Weights of a small image denoising autoencoder.
Model: 2.72M parameters, encoder norm rmsnorm, encoder activation swiglu, encoder depths [8, 8], encoder widths [80, 160], decoder norm batchnorm, decoder activation silu, decoder widths [32, 64, 96].
Training: adamw at rate 0.00082, 4000 steps, batches of 64.
Data: trained on drawn human figures in many poses, 97500 training examples, 2.6 epochs.
Rows from block 14 of the encoder, named by matrix and row number. Rows with one number belong to one neuron. Each number is 500 + 50 x the weight over its row's rms, rounded and kept within 0 to 999. All counts start at 0. Numbers have three digits each. After the name is the row's rms in percent of the matrix's.
# gate: MLP gate (encoder.blocks.14.mlp.gate.weight, 416x160), inputs 80-159
# fc1: MLP up (encoder.blocks.14.mlp.fc1.weight, 416x160), inputs 80-159
# fc2: MLP down (encoder.blocks.14.mlp.fc2.weight, 160x416, transposed), outputs 80-159
gate.258 103:537480571578498631458554477422543531486577574452443492457602436472474532443514486485518543529552457524574509546548511458581487556524491526506575526538586499533534488514564517463485497406523428605479525610497487508430448475503507453461521545
fc1.258 100:622487517533493465569467508381568561538562539441441449482554475464525547453512472482439457551522584506506547550457527512542531430375569555446441488479627476460448503531473564480389549485544524595481551522491470479575561514474560539404442549
fc2.258 107:491527508573493485517421395421417526532439491492542591529537481517489377503485537543511563371495491538585531534520566555454446495595567488467473600459531543521479561526491389498577552495455460470619539459481503526505570418460532485486460531
gate.259 105:452476447519573466471566462486554524544458508516443527385498571519480445402454456483399484472453463441504574546469463488520460484441497535616427497538511565511556459434486466559486489554592492532508534487544502463495504482569597473545524461
fc1.259 094:631556460432461523533578490422484598495466545560491547522532483443495502474481508448602546475407547493388431454527456496533480503410451533440477547469520482425440468543518460431497552533476485520539556566450501553461442546540495509503490610
fc2.259 102:480482509557454481566530392520368603421449492490497552511575491484536475571603411492591507572439435431474517460499501527488467485512462478446552522593500463469591543503483562571545496500528561530517505478394503437510464456578498426498514511
gate.260 104:450435566529584507503471458459543540426474559414493472416464539485567491480513426536534551459497554535451565450497411447468543426474480468464483449421515567554538506549504410515512464554447610555442423430487460527456483588454516537558573473
fc1.260 106:539612561465481539490477394454500442563489491466554455466486477557562478500496453513517548517487633556457459504587388536483498523522483536518461475542539509463429525421555520464440409533532457403546470566557598489546458612502562436466517507
fc2.260 111:549465432515440538589428510593462543503463553550427439456558516542506518518415468415552475485405505475491522534563499538479555479639493446415482425515541506567515465522515485585398555591555532535487553492527461450511545479477477540421478414
gate.261 098:416540478513505502454544491457515516580560507423478484497470408560429587563409469512479586486455554560543492448576503431483453484559531446481438510543495498522542503507449585543466463514573487535505562567533650519524552486470446541569462456
fc1.261 100:442561502543413473566464433384487454405602576528482573542454462452379428540485612503574497405462443499548458463499369481583441452446478524489496502478489492539456520519512553539454532512455419516550567543556556424538447522506529488501584524
fc2.261 103:436446529465554412460440569565512501571468570422624481482474497493397493581518594552548502457494412496465519528539493508479485549449499521534533505469484483580467524504413532546451381437442590498554377567475562520478557476508480506412516498
gate.262 100:474467477538550474579443555432442510473451495491539385416415474481515523526581472519425612425555439504478523577390561534507437561519593516532453512519557574523469470525507545490520472453449509513434524413435542498491523446465406604507396495
fc1.262 105:462569543551547524535364474565405417493489400539534418550546545454548578555428540509478570563484441504527444602468473466506531499526440490455521447472471573421544481508599544538439462465492457448421571451512500598451463471480475536500502484
fc2.262 097:478474471552438481530507483515430493622413510469512493498523481444606478497439404521477502513515506485511430515523448471516457439561491500480619510510423444476477488430523433481516568525444509533497484469579512571397586419573573484484557443
gate.263 108:494495510494496531554497554485514506508537560520471427464577599489604431544549627469527459461596491440527439571495539518515555448560570490503458554539545485403526427528491489560609571410478527516503521523486505458500477510557423521532517490
fc1.263 108:518577485593486441554492503468508544469485442512456597458540401494497401445435550562479550508520469666495425517443483465557525485472459519550564495504471612484419492550403444513577413438532459418594454427512572568517484528534434455558572522
fc2.263 104:459455531558496534529463445467532492517522543319527490506488539562485486519496512436542507574491466472509491458436519450500574403447497522408455480561525451587550426566482492563558564459577564382515527525406532528427537605526482447468470533
gate.264 104:586489564433475394537514546586546478499465480428469480481410493602606516455463427497565528513570544449566522515553522420526438466482516557492471474543526555614534527553515586519501512514487489424430553448483430498500460470424524511593498440
fc1.264 097:483524439474467551486550541508575529440494520512541530379396553483564605549445459429455568481552521541518503473436494524428536554539524497495564496503503610561454485502454444465467478504510439474568429559494581449541467513476470517536578468
fc2.264 106:539453498526489466414447463536583574532544601533475548481493455456517556496509512463517512502533575496509521475525547581562466522526463588529454487472427542447434533549473522442534520498446454508499486464459527531507571486447559558505450571
gate.265 095:504468529494510460578519425484457489551558481498451554562556457555518407455592565439529455444499434511469580452519490539502593549463518546505470552401478399565410557450533551452506519523466513478487580518493380527494548412574434564584431479
fc1.265 096:505560495545406534520497565459501517485573481416537545556502424457518518531541501485544377488496491477467472529545581448506419450444398410558562499440575610511507475500560499459457500433425504453568487443551425485419510441425544489561426457
fc2.265 097:529545512444466538498513593513452455550532488573596493591538514487525568379429427556513483466478447414547589455565454476508428523468476503467459555453509440462573468543631586387540444521474501474510496514423462565474486483486461537530432477
gate.266 094:524435487480476426525497464386407539509573468514556439496492516525436429534463439502551574571466533424513467548420547591522493525407531511415558477435405546482479461518549447532497472521436404495498595459499452577458505507474528505573509571
fc1.266 096:457544453417405425574454468456574565426494504466510496483543521510589489500582517492545414550484538387535472457518457489554548551390558556557610498560485494439469490526527493514465528485493433437499613490483527522573531597517418532492431553
fc2.266 090:531469584382541476478509482469491474424491539550511456544447613543492456493531562544471586511479432519439532536509562493485388488541630429484431565470571465502547447452454533420555519581481489533402483504420448379502505443464470563525531480
gate.267 105:529470456473504419493577455534429473477513534470556526582465446458473541432510478501368491462509442520503453542507470522501440569493582417527532511418515458467417511545468467543479465547570497562554418564516408423582432529482445482441437472
fc1.267 099:552465535490441492567415565477461511437482536459540558509432403516442477527471537445436495539512490440545440405580456564443563463517494615430508488390489522491467510568593542498463579517518493531501512498477601490476550400461434471529441597
fc2.267 105:501507555412476432544419459541541488480541362474398566512501583468472434529534453539518471552598510440565527480585447528536477434463607467496525592530497488581527557565513496535559495511533522499437480471522452573457565493525532508438530531
gate.268 100:442430485585451438482473479412498472463496553506471460399571460441575486505503542577567542442507489526466482439488495442488601468529471419532464427472422472550453543509498469512507496480478462447449567388423530547463446472465476622499458451
fc1.268 103:396436507452505518414587445451408474433365561461433468468485585562449463505444506474460608546514551549470549485587564399501508564436560537568461513514513476524430432440432538535493473493476554505437491536556531521456502490534452568472534445
fc2.268 096:470505475506478526519563555455484448468384549434495509507478518555526504504476402548459545449502533475594490540538527556519404507511456415479462534463438502477463506471413569448541487471615555473541470428489490519602443415599494480463434507
gate.269 102:595438568478499514488495518382582510574461536515455485447541563484512466476439522542453393522392495540493580563419458469574568481570504509530491586475563507572558454460389487351462426571530508574487544516557422556556487576580552583505498551
fc1.269 104:483474500521442553613424449574497518579471461473533510575507528450518538533421496550523554525518510518454544488543559536485441471469553517545552457544431471460570504543449523462523458527534573483517432493466457468614549488495447405511506465
fc2.269 104:490527628462488494505509594562484522467535524499495568512515456527589435520505577408505556522520486504496492486505511602446490460518488508434404526458494379533466578506510523408556371507535504408401467524462460589542528602532529462469488505
gate.270 098:504420457409572528500472475542436448453514515579510448533567474471536540518487386540442493432500535472451483485468541553413595500512532418530530527472576516584454542511571536440602571479486471431481470557524505475484393447446545576396396579
fc1.270 093:512433477596421572391512507463490445428461503535531475496551432491441392561410461557459456573558484421444466559434497542478593480558524568498563470480414437488490536543430560486498440572535476526525446540462618534520545555463379544386457432
fc2.270 094:507502545545554432576444486478420525518498460437454485420595545552460442509522460481510522487510488437507496598445477501569489556459564521431373459463514470480500486513513435407506476443459512504521590458592576530493404474432555441497521479
gate.271 104:563558525524496434540551550464419520510425468502473361471573524444427490400460464573571418447458471484522535455436525514412493542436486420470503451492464565451462477430558435410534547414505492433501589580484563433518542520504452537463512501
fc1.271 099:497500526506467548436520584508526566511333551592528507368565474533589557487585488534543499556464509588473476475601485556510599442407581545514479467535486414556467522555470547440527510588529484453542507527513438507471426513496521497555590445
fc2.271 099:615511508501451415379490496416417551512512543552463575454533527472536473382497504510479501515537459507528477472591438585503488472486492482386551492533525571487443445511480431466539553549501486586508420537495454424547600492519439653500520458
gate.272 103:503565564478556542501561539427571535454483536552537522487474491577579511534396549438552486541460569421471494484465523473441495575479498377534498538552572482555438459552563474517578487536620574474519554443570410453491442473456502424565528524
fc1.272 110:533446522504429544480544440501547462613512424470507439630577503487453490444454436483494472444526444601532508489578508438570439411525596494448518525471482504533467413483428558515449507459381534573453456530451456509498460573541544537502480475
fc2.272 096:488493514393526428478510529353540611515489405505517461474524507490396427610567504455576514541583555448473462532466452512427465497566568567487531474490428450460462515560524412453469510535547516526452433480484514513387580475475404453597470527
gate.273 096:537551430540544456492533450489464528518497407390510428540429557462467470553572517486527541504606513422478449435528409513442528424539423474517469556450472435485463466532560499551447547453527537457533570434432446442554515491458447462587565593
fc1.273 095:565473517513462461597503513438456428439471558370497479495474451488512448418439502569516504444451412518507528620577405465499562548519580529588463545488371552578504502505439499514486504493544445475439501596488434458509466443580475549429491482
fc2.273 100:475613597465477523543464355510545442566477601490441589499542542516516560518512457463517423472450515565510570498492501498493410473509519483439549517436457486509509508617495530512418442532495437522525453448528540498499515548524440485537505500
gate.274 097:601515424520456507420533466455455465501562449607429549490486500537544418496389390504477649466541550395545428459470556617527475502523459428435525474474468454499417540466421502515528453490543462532520466550450484504486429457470511589453565450
fc1.274 100:410535512545502525442509449454522466529466493552552487450553595456568491510568612538507420475472534426521480474543460508527524506573498483437505545439479457485584482578492486480507489517549519530422556536508476476524433479545482573438503588
fc2.274 103:564466536476484494480503489566534407562426452520556509430398525525486482576510467544577435552431439503434475497479501395457571630503477556514452464551519515391460525522461479479528506542555543520469549532467506558485478519576624533481496513
gate.275 095:545592530468517601488517469506461595566569487477476447465546411557613521560535524442473499531556499547446455474485455552408455479515533464456520522524593514520443417421531431505443575468472512434553512564554419426456466504429490413421438575
fc1.275 093:429517519566484528547515448584394524461545424518479507430561472485514560487517550575473586517432434416410422534419524471498541597493576435537445580457522486353500396536537494421539461492422563547490470544516598551464500486547484455542447413
fc2.275 100:458527521544566504513514463506486531420435459568572533509410472544461482462563474528483521518534531471496587535573491420601456546512502504518527489510483538495437425499476459483573486513458503490492490555512386512443427466457540605440536571
gate.276 103:482560552498509564514492487544447427483537394515530443456524594387449544433559451462464522546523479574490473515535438509536505500561547473500445484496456523450493593418481577561504452586532605587521512491576529467442544424496554499512435471
fc1.276 096:588510478391479585448507586484531539435537561602510438576558532540476458567552480534516501531532535501524525492510414546463477513487539418467521540492554525500446505481466491505438451493548484547373477442584535572401556536548487430467428453
fc2.276 103:530452469515524605496570423515458520485575457501538594505511556475472460546638473438477501565473584516545594593481441430579498543478532527493460546456589480507581471482507474494427491535479557465456503536497436576555459522510565451446546498
gate.277 101:465439510444551488490429578547561552460483473410491535470523466593449476461511419533482573552456448571557425458445448512451565482529439516484578491564536526536463518434473503470507505609427496562464531382437458514551535484455509502483559459
fc1.277 109:526396544489486465537422522572552486437518512572536579395468498528439569496437440470483452466490521456460409415453424515475515551520487469557455430562456607504561418501522446417447549492468542469540435404495523542507562510480515462604493503
fc2.277 107:496487537492547473457484527493534440409470431517479461493515449507621439433506460522523528476499485493507462496499512479445513528467460545400546487520551459488481506609453525428511542455481589504453569552456492522489461647502529517471495470
gate.278 105:452439528556527522539457485479537448525497466493468503462405518547482544414622460523514471511488509594536438472429408487589487594510495460577460513575486419466498562559569478563476534471396466604506501526457417517509519574505488389485591526
fc1.278 097:503471470469487512472477452583450485563435484464468479520435461486576541568494434528505444398450558481596537551562564503518454548453596473554500480399537446485451501556521497438393547520571558468556541546555520572513548568459616490503539542
fc2.278 111:483492409490524521507465571507513523535642555507462482422473411492525429436585536481459554485597555510422567580467455379536533507553503409524469469494510428466545511531481430492570517463498483470503496532487480545528515606494548542546549518
gate.279 095:464401501438457534534541461567546479533441444509507575518506596383433530559520473377443497426440577549472499498501489484574531543571457503558443536523530456465519540478452529544598543526494536497484455430513530462413444485487473497570511517
fc1.279 093:403436467597550442522513525476478549539424447466504577483447626379581476599556532452572486592532499504427495537500496545543484493540470413511446570539494449535492427511502559457537481468481597464538525550534580484484450462456406514462539427
fc2.279 094:463440547450569457506463524470447531509526495513489503459406470497502439571538494437580409544541513465483549508523497539452641478542463569466523495492521555484503452491486480586443477464519592572557455535437355546542554647583558441535518482
gate.280 105:415561570478475536547494551466590548488478518447397488569467543558539462535599601552442580548381486496538446478497547511509598441539435426589488431539450570545539522463528436507423556506503548504536508437498556522483497550524533440464562499
fc1.280 103:444409545517531599485454497500541384478536633445591543490516466494458549483527528486535538541524541423671499461438506500518507503535515566502496449470522459494464483485445522508512414404557435534486590527524490536478507538475507522397573509
fc2.280 099:473484516471569619553528560554592502535472534500542450473454472529584372466490620587462619603449534567535472526613562565567501485446499468574516440575471496480494464539516596551455482544455501478590541464504443530524545517511554525538505553
gate.281 102:539488618558518460579400532503467451517535543450583476483438450501553517532479538429534447496547454542493526514481425566491609508496463546527512499590475518532443462550499651509531464536442540466461423520407456506468470525505400425571541479
fc1.281 096:489502469463408451511539580535519558481434510530583563551470531540571388482531525612445508468558507470515484531399505424570533566511414478452536478457477442485425481505485478568464503522474512413544486467435460487491506433540442530563533578
fc2.281 098:466486532526549391552460421573531478358489370511503492574405415535534522500465467547459465524469444475464536520517437475523462553514434519477497450451403503564497587545465498531582511653468518489392473488570346485530584502420532414528450438
gate.282 099:505584454494556515478500468576571518544468450515420417468488555461495425494493552553547419408559567585502553468480494429523473597534543441424440538513445555550435422477580562518483542549494464559504546432477519468437498561485537587436590557
fc1.282 106:509460545549566472563448539487514525453552391459455500514505585526418407522514594488528505548585552487554456532538592484531500541472486536496487483529527552541541540500527532475584473466424467529472502428465532508575555544608490518507452542
fc2.282 107:402529468433435519509548470450539521526569426448417478520532522408460503524481521483523559490428611482585456486480589430456572450568462435507533471474539513416439539474577458505549559563510506504432477521536537519490491512451464462563419509
gate.283 095:419457504536458480417490479547508506528467406494505445527567431562487420517480460454545485485446508549516555512427607477497590413495516561542524489531510422571499469488422499504538471525541464517451543487480475511426459618519525417507487411
fc1.283 107:465522450556498525463506485439500489451442601480453468557452512535566452449445551462482513571509582537478593494554389427485434471450597526556573490531530563514513469513473435504391387484458529469430506566514556460482570475456461467461538536
fc2.283 097:582473421433495493535510523568520480602525512401503570521508542463476464543456553433433586484475475447478529414533551485570547416414403519439552528508528514449566528491542629488514422512495535462458409500530520432384495449558345369522461529
gate.284 106:554502523546490500558438547428523505489497441526546556517495470656546496476429488370408468591459432469380441550431542552423603473449490564464511481495451425500560581504520422403544463586511517473524539503412534507550531505512541503555544523
fc1.284 108:488461478560512517480419574440431477554450492465424448527507543585435519499555576531420540485463471429598570492522514488545471442434442535517498476529513481566559458467521478379449522512463551591494392467443496500442535494528527543591487434
fc2.284 100:562566529520505518436587481524473557533524432376483540485524493494498470456448475472486502456472535457527462620563618474487478510580460542494539454433539498489467542509429569560490465596552418533437607547539483527502492522519450452468489472
gate.285 094:529444533561519495575491507532449534508476486442506517521555584482518531567499458447532501544552554560489528519415446438480429461532516452423453426489558520400475477430465491494418449630533601448520539556503500501505572402467498466472621548
fc1.285 107:456404524550445462533511520580552475464606482406487544482584504551485477579466488513478563531434511531503475566458549535462461449551566435550560517512508468535571446422529585466454452467384474495535506555567490515527489446397484413545496491
fc2.285 106:463409529425582597605448450502477591395448526451511558533538502546522510505465545494448430533475536489516530579606436526579508503453545435483443530493438407431442433496470514554539447532470465528479505507503527517481463426545461567495558534
gate.286 102:568414473444563519500509493505534526425476517513421562445453577465455483516466524482485513463504382537473574481522454535435506536459527497587481561409506489507534547540527564473550535457546476437523548422561533607544431476598530373527472426
fc1.286 093:549468492494493523439502435460395495512614506537410561468521492566556532514557516497476473469515629539525536471454574452498490430539633478460591554509544512485613435496387441524536447476472515517524474488536490426497450569544505485471474500
fc2.286 093:450502494503515425439509536488396515535557488493438468539417451496488401498472555536531572376493386424521507421501625444551495486488509543495527512492501458516397536525417514467481540598501488502438484431528438520489510490603496513493415515
gate.287 095:498402517452450503494484401530369512515514568451541519554455403556542563498502523479557595556490506577597485479532443468454495515496480480452628474518468524493489491456515484546512490441536544539471521449571530456470480482553448474497474498
fc1.287 090:524448472471540506541469427509535494521469553515430464426554479441519522489530502452548496499553523534595430514524559474461461432475520541508467580569490437443396545436523569512543568541493501483477486424407480453517536601415413553498510529
fc2.287 105:522503488557537545520536546406422596552485489455481505475578451481446538460519510474526529495407504550476393470520570515440452495514484462508434505543618556414443555511508440539506511464439503536454502468559510445420408417501480498515571457
gate.288 107:548582503496554536499423432502524546510495485435554442495516466581514441521432514551556456450455441498442487403472487528491513502558605454456461528466481526575465569543414544487534463455428464533573471450485538422505486561434403519479464436
fc1.288 090:572608462511441543518553462551518482435579494511538513456463485563475513513556523544524490538490537528516467492554497532473413449431463522493509526563550503591517440464455536386502474534535441520480512501583497429481554498565477421423561431
fc2.288 105:519515571576492539506485506470446505515524534431615454590481468522542410495465469460432481511558537504531491423530544558437535426556569444581500509529447568516402481471496536581513520510501487555468499592517442467499499456516414523429525581
gate.289 109:491435490545505499417494500546581531437442464507583459434534570507461547487442527492542490537469586544566573491496409463526424489500471429464516440413530575447531554504548536582546511485576495601453457424530484544586596461537561471556537519
fc1.289 090:629572444468487589501458550472459511525568451465445421567473494597436530538505531471514457548530504461441547498473496613494491454525431454545400514527565567413482507526510542456514459549500451517564479532409435522531483602526447514462502587
fc2.289 103:572483424609566422487515506573550496448447516434505527568486451534568566472528537460552544588380482546543437554431535501418513472579505526574570401433525600486484537482475506484563572426522528493552468482511482449525506495456445617479502509
gate.290 095:410506525462474503431431501533472521491451580442461462548564482523582450399511548438546435532470531445552471487560449515510500510509463422485497487640535591497579504385486556478406458560496434464403476464448491502463484607462427553400541542
fc1.290 105:458542508471531522536450445485496485542507545410421450499547517543555635474445541526522543487519621588480512584440544525439542472442461536491527478505432494528464500457613456471428552569458556447492476608464563520469394545544459506513446516
fc2.290 094:569483555518443515527551573508467501502532503473422485597518476476491536468609461441551518529558578463576492500537556597502443542471549555410486461610564497550538499470417616483473470539539584559494450480519459510517439410504419495452459544
gate.291 093:470521517523440437620476542578460436486503469508598448574515492432477494573611490520446477522485479500450467428447521545520557574443566583430499518584555483565528463435505523537511522577498441475466431504552567499487511424445601480494515395
fc1.291 095:421478574457529496612479545502482556442504535534460496513434538582476450560479445385470506525479487509562485493480469468567421437516502489497545492501510536592536531608479470571455563565580541458390445426465549545486454515538562468497458585
fc2.291 106:490473557543513493515470541434481497571580465519496493505598541577497484500548522480530424500526467560529591561398482526470506524475439567547513484448412381525586537438505478479439494592510464463555414479518536427542528503433435621488597468
gate.292 094:488461449596404481451390471540426583448496493493499463549470503433507542442470459557512434482417487505513499533470464510500535478562463494566432510598464549585536527540556554483518423558491561402522472484566518513519468583540490567471513559
fc1.292 094:425524452444477564500440431494555451533596464508509541536514470520534504537574478461421472403537464514544423539574535561510483474471526471512510519434520547512549434582522479557502505442410547447475444427508430505456443508589440462483507428
fc2.292 099:443471521416523469505650465565518465457463491487476448386480550528474554582481510583436466600450566543436478501527498505519526535530459484547505483491505579475542460573521446489460432467587659476458508512504493515473552421453478466580513460
gate.293 103:579568438510557589499472562525503461488409476627524556554461543511601484567509570421548523412466611565586484515495498474426512422419569575458532525526407479564521461475585440550528553541489472479519467482514429485449510409381502511499468538
fc1.293 103:503469544449516447542488526369527438474545496519625451507555495400518484522563591524481539555545553424496479500577460498507542520535495484555514513494511525420438522402469589530502519509447458509550545579436469488477452510503554629451431555
fc2.293 101:553525490562418575456610443528564525438566480519468594533542464432512571516488523474417498493515587656572563535366538572562545505428487501588533461513429458430643550467550502517498541490573525464579517476506520486497426508561472402474544503
gate.294 103:546520521530510576488505507475533477452539387546469454551516544517496446557515416395435504492574520454548533511508477570376445549524526512457519506527492538448440506565534545559510488493464529517580551531411449475560550451545508576482426508
fc1.294 102:463434534526562495555551586416529551498438519477441445418532489484468454546395393535543470417462526522541568548440445488511565450517600505433464583510480530492519479469414552436526488424453576488453514523538522490533476434468450559513460444
fc2.294 105:526571503469558500568506456549441443472520545453514460546521407487495497520517540426603522434514435548393528550445454478462525462501467497514501466474474574549555428380563435558414501497602519602461532428452545541469497501534497465484478491
gate.295 099:548560468422475458499464573560532495549488431510561443560448535503595407477562562528496455511606554506516551430462436499409477470446467522470497493562457422476418534473564499455531496564508464453507610506577441413477463572405497414522525485
fc1.295 104:486458575444563478441443422498573550470575581499535518461451484567466532468446553398533481537533537470526419463519569554541502543496467567494526540420573495514474580492604518537516443514480530505575448460502479489479508506444553509480415546
fc2.295 107:507474490544483459462465479470411536470489511519533521504442512534487453482454455505526541472489473583548401465518598487399489485509575525578430581524501485480440436651468537464525448432520474570507537521543448545530504479380515489506520485
gate.296 106:460468515457499400475547439585437496434567510436511525529529487560514527463547461501524571500519575488571527517494542495480529528495591458471606518515533477516476424589620433545446496460458487482439545441441529515444485451428433541542639495
fc1.296 106:491451568522477592506581568532413577421472547552529458589511389470570510555581452466602480486498561501431513470526472462581476468476476528421532416480487495472513514479441545460544426586519392537589576445575416430568507531583566551471498499
fc2.296 101:545405445552512435391467477508603583473575548421501499488509486535406563460548518522512437521445525497529544467553486457548482406490476557492495538585625451472523454505468631523538465529510426580481552416546458464552503429469507585546526473
gate.297 106:475570467486495540461541440528596459418493500577428445507533446542513587465459455536507570534537517482532413591489582586563496471457394427498503427513396564439508560492481560492429501542501525552497512500500492426433454500462510518490470547
fc1.297 100:528476443486461398537506380460570422577510465542474534513563375546447436603576496451518474453527438510561500540549579471380542512494560472439477471502460432501460550553449438492536472425421490458436556521474428488533459509425494528516493460
fc2.297 101:443515427491477536514418515555508418519468422504369440486502415482506501513594455565504504451487534433459493512469501547521443437507545497522481503496481488462436527493516418574493453436515454537468578523574386549469576522424512430471470547
gate.298 100:482473534564470529559565450507471480576429583473560479493515505520427507427479462591468505603463499500506464455498538483530445490485622487467490507550506475478478463566565592496469529537488412579461531501488590553488493592402466564538512581
fc1.298 103:431477573570574517449533459422513563577457471539411554468569524533519550561532488446538452582487459436477452550508466502577468442480618533430520514399613404545478421549479483574447485457487580456464468512459543451468520559493483499509402522
fc2.298 105:502454461540495527507483468542540444487548587484588529534493527481438512495523529389478594451515461473401549589511572590493591491511460535538458506497530568476528452544462594530502505430530462455432599515433468541462433464563433418534567511
gate.299 099:439535484544562513600496501480476466547477447467513477597603512474545442608505553557466488377525465436558536465431592572375368462503505472544524498553523492558450581485542430486504602556531406566460502434575504506438475496503464505495398496
fc1.299 105:524589522501455594505441443414461463540559579565534454516436452430464522512561458476536544491506507503465536544539537481460487484412514563482587443457511469528441446611446418552454425510501530435564534440431454483451439472518506634476522450
fc2.299 113:461518506481519544449521462499528474508488459494429479498629521531502464490434519503440591603496423498536435453524406424525518487521511433488512558527520413537367553517495480481569462546418455486577439537510515575512477512516443433541525590
gate.300 095:552556457509503547555490555517435485440418470525454443537604507491550481455544480533552538431515365462530462509552411463541531437542446520513530472508483560481465429514427536487493523487515575462496595440518443503471474429482451483493529574
fc1.300 092:562532442515498449576567458435433592523505538537528476450467451426472521412527471399480579432431614610457581484511507468471482584470558478581520579486628498522479497426529548475476448563539496486573632490511472540537478510500508472449564510
fc2.300 104:465558429431516489520567541447491443547406415486444440468473546546504511443501420494469565546544534433510502478508396419434442514553470470523509606429416558418501525501525554509463425515492550494492421438506456557432501518492504339501523490
gate.301 102:537576536526525445451550516525552452424523578510434558442544429522538523479482600501517551445518408481392451532533492463517548494497499593471488491489459518403472463490443519431598440417522472507377623536541544539405518443552541569511474539
fc1.301 095:496557539507491473533442505523451448410473523587535428528564415473521563544570462509513530485440618495475464583468584380528525565542562454465579458458479501539564588456438480437543433422553502617439455472533421515530598466520483493543471536
fc2.301 117:475562549477469477492349539479470446492499468649535499524557488425415437549575529554492469451458506486505516487541524478614404469466488476496472537457485515541456522505439554440461548426451476497524496495561485435504503492573566502438506441
gate.302 098:432522523568541576620497551467494533563437520419463576592522437461488600507530537533493518490511455452502530446496473458471401509523576563460469463547536480427449516425475425500508486439527394578556490433560378458611505451467496529480598541
fc1.302 094:406507443521457508489566516444478602496491498435541494448540508477444517504521485479481475495544544446554556455474547510460464460524560530486483471553558429447557571543428503497442499540462465517488579524412556464498400523439544386406611409
fc2.302 097:602477449476513498425444612492577506482528516506469492577553483502492538609527565442488547472557546490572502491564475537530481444535481480439343475496462471565550507518534497530513538522529470543559461520486501420516417471462472506500540513
gate.303 090:424475481500525455434450459465434549539466486532442487491510461504494468436483533511529559501515472615455479579467512579449551425618511471530429492522545451463521460544516591444477483415465449553503531425525418576420462615525563440429557449
fc1.303 106:562556524491601574459478485469451462491595447554419540524421439544475501498510468460482529552521471454501554458498439559527588544496496526421592471576551487479433596469517502511472492433471454442454503433461545562514534417497533518476571517
fc2.303 102:505617429493524510522448468540545455509512470460459501508516435487481486497486505484565518499578427517516545453546477511526480529506547527468534554572615597516468515523428493550488520503442508506459496523651491450486620522483544498488511545
gate.304 104:554536513461561517417473488544393560479523491507475512440439570453547541502431512392566512488496394536480504426531474519569564510471504468546482542533513587528560489548483557476482496487421501461534550549542507406519503538462538503406494504
fc1.304 111:518563471528448431530548454527455474502449557441430455434516509460511506449476456428483539530500418559558511502467483455525457588547511434494459446484465487488585559473504472453450447492460578540462527545510605528506467427436437475619480567
fc2.304 103:521450483482433464447489458462525468524476519483475460580507473589445479480505504536499481608540431437397477602467354559497504626385430470457510515450484543577614511503460495492507558436483470480491511555451510510550522456453452490431511580
gate.305 098:438533540454466508516490459490433583551506612485478594451444549540511563534515389374486455514575518438547583490584476473533478546455492492486468574438427446496552556517549489477483531458494461556441558550500481475498558498534476490413627493
fc1.305 105:574520563448509411570491549477405556457519617548551531407532522549561506494525513557508538561486421439436513466496448532513487579420564418503467494517561501467503517568416454419508447494496494539564452445514383551435449486476526510436505529
fc2.305 093:533523559496509569517417472499485476436446537467518548525461501458622504556384594467486423427510489545539521566478495451513466554571509555552570558474511562442450552587463518420516479482515530538497537469460478487471547593508529439529531497
gate.306 099:534467489495503582542504534545500401420519447438518440557489522530564613552400441534526517491462429480438475473525487443481474478512530425450496501549467494428442435521505531507524448492501528502561537510503555528502472428457543545522459488
fc1.306 101:537464461528423559519408473567466495531603491474527511564535547481501566474524469565513478497515424583452405504532440404530562603542528505530570502509552607456508544499529600487602415489454488547437563548422449549508486479476452455564443563
fc2.306 106:502485506467473424499513603538521564524415514629501455541520469522483517412439484499447533473620534477461514474491486519387506556549479530361562518546503529552422537538458519525532512483498521447634501494538458609518463529547496506463502518
gate.307 089:407627596465495446467493468565487533485527414517447505455490497463441570420457493450578507519472542524491479562587453486565432462596562497481462543524548563437383559513475534534448514460489569434492541483448479598532552610507473500480557446
fc1.307 104:450586511414467399401555562591547538518422542487558511462515522559557540570497478521477492431492457510437418477509569494415475487541420601403471499565462501563532421469582491514481469456409508514482396537593452477476428587553528492563544493
fc2.307 094:458470563444425630451545487422477581443543472530512524487527517522396495451573559461487523427484438435553511531441464453416483571465481515620552512438457533473459521449506523451520514476451449466476571496486562516537544466524490476542491535
gate.308 095:512547560619500508505461487581518545470474573490499523497533446603521584434544511445438529479570530465428555528492443480505384487436485407535438505563478445514440490550469513484443488497546503448478428450527573535502444534521575456486415568
fc1.308 100:537469513525450576542462460500492524473542525480546538514494569543416415557523486466545501367420622421578508476436535609579468487460566557554538559543579517410550443459533535599460465522498435490412604523526568566511424457487511443410505538
fc2.308 092:480536569498537436477441468497449419485551523465511411549549511547460558428452570458408499470460452429548552506502552480598511504491495533506562510465387458549485551504499382468528403450479483444519423412474434449501533436523538418470436473
gate.309 102:492526464577397486418487513460451489526541450470545539530581450442485499449449522437575462501579570599418451558450464548443535510477582577518508437510413437542554510517591522452441383588410541473468464570575515520480447548538571518403478537
fc1.309 090:512539473544430506474551578451551551425564551449519466502461433476550442482495547558532511530394530427539444482429482439535511476547541474519487457485444561515490483480437400501496465496477457595545441577562446409546469481430546560490532496
fc2.309 093:502472379421522538482436460468546523484429507445580527562518524518537570477502498436564482446474475501517507634540467449516484408416471467500475376543497521589467449491554526511542465395491570579550462428509521474468531560440397484482537549
gate.310 102:463511451513544489541557534456455493420538553473490488443485413426544470535491436488460541512428537570457523511488502484456593394548459504558551519535549442548519510494475604541565519502543463487502496415474429516607518472509460492517439506
fc1.310 105:418367529498469528436443502601599472553475426528533488599602550512526526536495551552471506469444448542553466530614585518564416511462461468552476504569572566548415485487494482432457451530517493433465456491458532502493555424535444510556556492
fc2.310 100:571460470454559450464417544522459464488505520496532414519574497513430416427474471481535485530470471561401575460412413540510504505504401554553474655529550426566557512455544515546565430491536617465473534502564482516501496484523404599436566464